A small class-conditioned image diffusion model, trained from scratch.
Model: arch unet, widths [48, 96, 192].
Data: trained on reaction-diffusion patterns (Gray-Scott), 27.1 epochs.
Rows from block 5 of a small class-conditioned image diffusion model, named by matrix and row number. Rows with one number belong to one channel. Each number is 50 + 10 x the weight over its row's rms, rounded and kept within 0 to 99. All counts start at 0.
Before each channel's rows are labels from the 100 images, of 14848 (inputs lightly noised), where the channel reaches its highest value: "strongest on" is what is common among them. Only what is clearly more common there than usual is listed. The data: reaction-diffusion patterns (Gray-Scott). In brackets: how many of the 100, against the usual share in percent.
# convs0: first 3x3 conv (model.mid.0.convs.0.weight, 192x192x3x3, each kernel summed), inputs 96-191
# convs1: second 3x3 conv (model.mid.0.convs.1.weight, 192x192x3x3, transposed, each kernel summed), outputs 96-191

strongest on: embossed (76 vs 40.1)
convs0.100:57 43 68 36 51 65 56 59 37 51 48 34 61 47 44 48 47 46 42 40 36 57 49 39 51 61 46 63 57 41 60 47 44 49 48 49 47 70 41 71 41 53 45 54 30 58 58 49 46 45 56 49 72 61 51 59 56 46 57 45 41 42 52 39 50 44 44 43 44 51 59 54 41 52 35 53 49 58 56 33 54 46 52 50 40 70 42 30 48 35 25 55 48 44 63 22
convs1.100:54 40 51 57 47 34 52 53 55 53 53 62 52 68 32 70 45 56 53 55 59 51 55 57 52 41 48 47 40 64 51 51 48 39 40 58 54 36 57 46 64 70 36 42 53 44 42 43 58 42 40 59 52 49 39 70 59 53 30 36 54 49 57 45 47 42 55 57 39 49 51 49 52 39 68 57 65 44 59 30 42 64 55 62 48 49 47 48 66 53 38 41 29 57 57 69

strongest on: vivid (38 vs 14.4)
convs0.112:32 34 42 56 46 58 66 17 36 36 53 45 42 68 07 49 59 37 58 55 32 56 39 48 52 55 51 48 41 60 41 53 51 50 54 57 57 59 39 42 59 48 52 59 41 45 57 52 51 49 39 63 57 43 43 52 53 71 38 45 58 42 56 44 62 56 64 35 50 58 50 33 40 46 37 62 60 32 52 40 65 55 51 55 55 50 57 51 39 52 52 29 49 61 54 46
convs1.112:55 51 77 42 52 79 49 71 56 38 51 58 36 38 44 52 63 50 67 41 51 27 45 54 56 41 34 56 54 55 29 48 61 61 44 47 45 35 56 59 39 42 33 54 43 62 58 56 68 47 52 52 45 48 59 49 61 51 52 57 66 47 48 47 52 53 58 76 42 46 44 55 58 61 59 63 49 41 55 61 39 55 51 58 44 44 62 60 65 51 62 53 58 37 46 55

strongest on: feed 0.062 kill 0.061 (34 vs 6.6); feed 0.046 kill 0.063 (27 vs 6.6)
convs0.186:37 47 56 34 42 58 57 53 64 47 47 33 52 46 42 56 55 79 54 43 54 48 52 38 54 54 57 51 46 68 60 61 50 33 58 40 59 36 62 60 54 38 67 53 48 54 75 51 56 43 53 46 39 54 42 64 56 45 36 58 50 53 54 48 48 41 42 57 38 40 45 62 50 47 50 47 27 56 60 42 42 41 71 60 47 58 64 45 56 38 50 47 42 47 46 48
convs1.186:46 64 62 63 21 52 28 70 32 60 58 51 61 25 60 35 40 52 52 41 46 64 72 48 46 66 53 55 41 47 64 58 46 60 62 38 52 58 51 36 46 59 53 49 52 42 36 59 37 43 40 40 56 57 58 62 33 62 43 45 48 26 61 49 69 62 41 63 52 49 53 52 41 28 34 41 55 53 60 41 48 63 40 64 55 47 57 48 36 48 45 54 50 59 44 47

strongest on: feed 0.062 kill 0.061 (26 vs 6.6)
convs0.173:44 67 65 55 47 62 47 52 63 56 62 45 43 59 35 73 52 50 48 44 65 50 50 42 58 35 45 47 54 58 27 39 61 47 44 45 49 45 44 54 56 47 50 56 42 47 47 46 45 59 47 67 52 58 55 32 43 51 36 47 44 41 32 38 52 34 41 33 44 47 54 41 39 58 65 35 47 20 50 36 58 56 55 46 59 43 57 44 48 48 67 42 45 53 37 44
convs1.173:48 57 49 54 55 40 57 61 49 60 49 63 51 52 63 37 58 56 54 69 50 47 39 55 42 52 45 48 46 23 63 66 39 69 62 48 50 49 44 48 54 57 38 51 52 48 30 42 46 44 55 65 48 49 34 43 49 62 50 50 43 33 51 48 42 47 49 39 47 46 33 61 49 43 60 54 51 65 44 66 54 58 39 53 54 65 47 44 47 37 19 61 68 38 46 54

strongest on: feed 0.062 kill 0.061 (34 vs 6.6)
convs0.168:36 47 51 47 53 58 55 50 49 33 52 46 31 45 65 60 53 73 54 72 64 76 66 29 34 43 63 42 46 58 55 53 47 42 58 60 42 50 61 63 36 54 51 38 72 40 67 41 42 46 49 46 49 43 55 60 55 65 37 55 53 38 43 52 49 39 47 48 42 52 45 53 42 53 46 40 46 51 69 44 47 55 47 63 34 63 79 46 51 48 39 35 50 41 54 57
convs1.168:55 57 66 44 22 48 44 35 52 54 47 67 52 44 38 47 75 26 61 36 46 36 40 50 49 38 61 67 48 70 43 46 61 46 49 45 36 51 50 36 43 34 55 48 34 60 40 63 43 47 41 41 49 46 63 47 54 41 56 52 44 54 58 61 36 48 38 48 65 44 47 50 59 46 48 55 37 51 57 28 31 58 53 65 78 35 39 54 44 47 73 50 40 59 52 50

strongest on: embossed (68 vs 40.1)
convs0.43:65 36 49 66 54 50 64 63 42 58 53 52 54 49 47 43 48 39 57 90 45 47 90 52 47 42 54 40 64 53 46 65 35 43 57 40 31 37 40 54 58 62 50 48 73 72 47 42 55 48 39 55 50 46 36 54 49 50 36 38 42 46 45 48 42 62 68 40 38 52 39 42 53 55 49 64 50 60 54 44 45 51 47 52 72 59 39 53 62 39 54 38 44 48 60 59
convs1.43:59 54 41 41 57 28 54 47 55 48 66 50 50 67 56 58 43 49 46 29 35 59 31 53 58 24 51 45 65 61 33 64 37 50 51 49 48 61 46 65 52 66 65 54 51 54 43 57 42 56 47 62 44 56 50 46 37 49 54 47 65 45 52 51 35 48 56 59 22 59 62 45 68 22 70 58 53 55 54 55 55 61 53 50 42 46 63 65 43 47 60 36 46 50 56 48

strongest on: vivid (74 vs 14.4)
convs0.129:44 57 53 68 45 49 42 54 50 45 65 64 56 35 60 45 73 29 53 38 40 60 53 62 52 53 51 68 53 42 33 46 43 64 46 45 34 51 56 45 39 55 39 45 54 46 50 57 40 37 53 48 54 49 37 48 47 62 47 62 46 40 51 59 34 58 46 28 32 49 55 34 46 32 53 71 44 49 48 35 55 57 47 50 52 50 42 58 49 50 48 51 51 78 61 39
convs1.129:55 50 34 52 59 63 65 47 50 44 59 53 55 73 61 41 33 58 47 31 35 43 46 44 42 52 39 38 51 46 54 45 49 45 50 51 30 34 36 51 50 49 55 61 63 46 46 36 49 52 49 30 41 45 51 51 62 60 58 48 40 58 63 34 47 38 45 55 56 50 34 44 54 46 45 47 60 29 27 71 49 38 50 41 62 61 62 37 59 47 18 40 64 55 50 50

strongest on: pastel (39 vs 14.5)
convs0.80:62 52 50 59 48 51 44 62 52 55 74 44 56 51 30 61 56 58 56 54 55 72 61 54 49 52 47 42 48 55 36 49 52 52 52 44 44 47 67 48 59 40 41 47 57 49 43 55 65 35 53 50 53 63 62 40 59 51 50 53 37 30 56 58 37 47 36 41 52 47 64 60 65 48 46 48 50 55 45 49 31 55 60 57 50 74 50 48 54 69 66 65 58 61 50 62
convs1.80:34 49 40 46 54 50 47 60 49 52 31 62 52 51 58 38 52 43 35 49 48 44 46 46 60 67 48 47 40 35 66 59 43 50 49 59 39 41 30 51 48 54 35 42 59 45 47 50 47 64 54 56 09 45 53 47 45 45 49 33 40 60 47 55 58 48 55 45 52 36 39 53 54 47 48 45 51 42 31 43 48 52 45 56 67 44 49 47 53 27 30 42 57 46 39 39

strongest on: vivid (64 vs 14.4)
convs0.91:57 46 61 44 48 58 45 51 61 67 50 43 61 55 69 50 37 89 44 49 55 66 60 46 40 48 53 56 59 52 56 43 44 37 54 46 49 55 69 58 46 39 54 42 56 52 59 56 43 45 44 52 52 50 55 54 44 47 51 64 56 58 46 61 34 40 57 70 46 49 55 50 54 50 55 61 43 86 52 57 52 55 47 47 35 49 59 50 47 44 68 63 63 49 43 54
convs1.91:50 48 45 42 48 47 55 70 50 49 37 53 47 32 44 61 48 55 43 57 52 55 48 48 62 50 61 51 60 55 68 62 41 34 45 47 41 62 52 54 39 41 38 43 67 58 53 48 52 75 49 58 38 51 67 60 45 34 45 39 44 47 53 51 52 47 37 43 47 45 49 55 42 46 36 35 45 45 40 52 60 55 46 67 62 64 57 37 36 46 50 56 40 49 48 44

strongest on: vivid (61 vs 14.4)
convs0.11:55 55 46 57 37 39 44 35 51 56 48 49 42 61 50 38 48 75 49 54 48 61 64 44 44 39 49 45 46 57 34 53 45 60 40 50 45 27 65 52 56 38 48 56 56 41 51 35 38 41 37 45 52 44 55 62 63 39 28 61 56 36 49 56 53 43 46 39 34 44 40 66 39 59 47 42 40 37 48 57 49 43 54 52 55 48 54 54 46 72 62 54 51 51 57 44
convs1.11:52 50 64 51 59 41 47 62 53 41 43 63 54 39 53 50 55 43 42 39 58 42 31 46 53 75 38 80 56 48 59 52 42 66 55 51 42 50 36 59 53 51 51 47 48 67 31 37 60 52 37 56 48 58 50 48 45 60 60 36 35 52 57 58 40 33 55 33 52 42 55 45 49 63 69 66 49 40 54 59 55 52 55 43 46 36 44 35 37 42 44 52 51 48 54 53

strongest on: embossed (87 vs 40.1); dark (61 vs 14.2); earthy (39 vs 14.2)
convs0.42:47 41 65 59 58 55 32 47 49 44 42 45 45 49 43 47 43 41 41 55 29 55 49 49 51 54 45 58 65 38 58 54 57 48 42 56 46 36 62 47 50 52 49 44 42 29 49 41 63 42 56 59 75 47 53 40 50 65 66 57 66 47 49 59 42 50 52 65 68 54 37 42 43 44 60 54 27 45 46 56 29 42 52 44 50 65 51 54 43 62 42 45 59 72 67 82
convs1.42:54 52 37 60 38 35 56 47 34 55 61 44 47 47 55 44 43 32 56 36 43 54 73 54 49 48 49 40 42 34 66 52 53 60 61 43 62 42 37 48 54 46 58 46 60 48 16 55 44 60 42 50 46 47 61 52 53 55 54 41 49 46 51 39 59 59 71 48 57 70 48 52 75 56 69 65 60 61 53 53 55 75 49 58 55 45 47 48 45 73 69 39 57 46 44 33

strongest on: pastel (49 vs 14.5); vivid (45 vs 14.4); feed 0.058 kill 0.065 (33 vs 6.6)
convs0.184:52 39 55 45 38 73 49 38 55 51 44 47 56 44 29 66 45 63 58 80 37 49 42 34 52 63 49 50 45 46 44 56 41 37 46 61 40 55 68 67 59 42 59 47 41 39 67 63 49 38 65 41 32 41 50 49 44 43 43 55 59 51 48 56 30 48 48 64 61 53 58 43 53 63 34 48 31 44 40 55 38 26 67 52 50 59 49 48 46 39 42 69 77 41 49 50
convs1.184:38 45 35 59 58 52 39 48 39 49 47 46 31 41 58 46 39 41 56 38 59 50 69 61 66 61 56 35 52 59 70 58 51 37 39 54 54 42 48 35 62 56 64 65 62 54 33 47 73 56 44 32 64 72 49 63 34 48 47 49 60 47 37 31 41 54 37 60 59 44 30 44 43 26 48 40 66 46 55 45 49 61 38 43 56 55 51 47 43 51 42 51 38 49 45 48

strongest on: feed 0.062 kill 0.061 (25 vs 6.6)
convs0.165:43 43 41 49 50 51 51 44 61 57 52 45 44 52 56 56 67 49 54 36 72 46 58 53 45 32 53 55 56 51 66 49 63 46 53 48 48 38 61 72 61 38 50 54 60 47 66 55 48 51 43 74 43 51 55 53 52 47 40 43 31 48 37 43 56 43 47 55 60 45 36 43 57 48 44 44 44 44 50 46 59 37 69 46 48 53 70 64 67 44 75 46 36 50 37 64
convs1.165:43 53 51 63 39 45 45 77 29 53 54 54 61 41 54 17 47 56 53 60 29 56 57 53 45 75 45 49 48 36 51 59 35 61 53 32 63 50 33 55 41 61 35 65 63 51 43 58 38 40 47 53 47 50 61 44 35 57 50 53 50 31 56 50 58 57 54 64 43 54 50 47 37 41 48 35 66 48 37 52 44 62 46 57 50 50 56 30 43 46 29 64 56 56 46 39

strongest on: pastel (41 vs 14.5)
convs0.76:48 35 66 46 54 63 45 55 49 44 55 63 48 53 61 52 42 55 64 52 46 68 66 38 45 61 52 42 68 62 51 69 56 33 52 52 30 29 43 50 61 45 51 53 44 64 54 46 63 52 71 48 44 43 67 48 61 60 57 45 42 51 47 72 51 32 44 57 55 30 63 66 66 51 43 54 41 52 48 57 41 54 48 56 31 73 71 55 66 61 63 56 52 52 56 43
convs1.76:54 57 43 45 39 37 43 44 56 59 23 55 57 55 52 52 60 40 40 53 47 39 42 50 46 60 59 61 42 46 51 54 38 52 44 42 46 58 41 62 46 44 46 41 61 57 40 45 28 52 42 55 44 42 38 51 33 42 51 49 46 69 36 34 45 55 63 55 50 60 48 58 41 31 58 45 48 49 45 45 40 53 57 56 76 63 40 56 26 44 60 37 35 43 54 59

strongest on: embossed (73 vs 40.1); vivid (33 vs 14.4)
convs0.152:49 60 34 56 41 21 42 58 46 60 38 51 51 57 51 47 65 51 58 28 53 58 45 55 58 54 46 66 43 47 40 47 55 68 56 38 46 49 59 31 74 56 52 53 62 45 35 42 45 41 57 54 39 58 50 52 29 49 56 47 48 54 57 65 34 74 44 45 52 48 64 38 61 36 63 49 65 37 45 42 64 50 55 45 50 43 41 61 46 50 36 54 51 55 60 52
convs1.152:52 34 45 53 52 67 52 43 64 42 39 51 52 74 57 52 39 54 51 54 44 35 42 42 49 64 43 48 56 51 51 47 66 49 59 49 48 57 65 57 46 50 56 58 61 40 43 65 70 64 44 52 40 44 38 33 75 46 68 47 50 60 59 35 48 45 45 40 49 62 32 52 38 77 40 50 47 55 51 45 48 43 49 39 55 38 48 48 69 55 55 29 68 54 45 54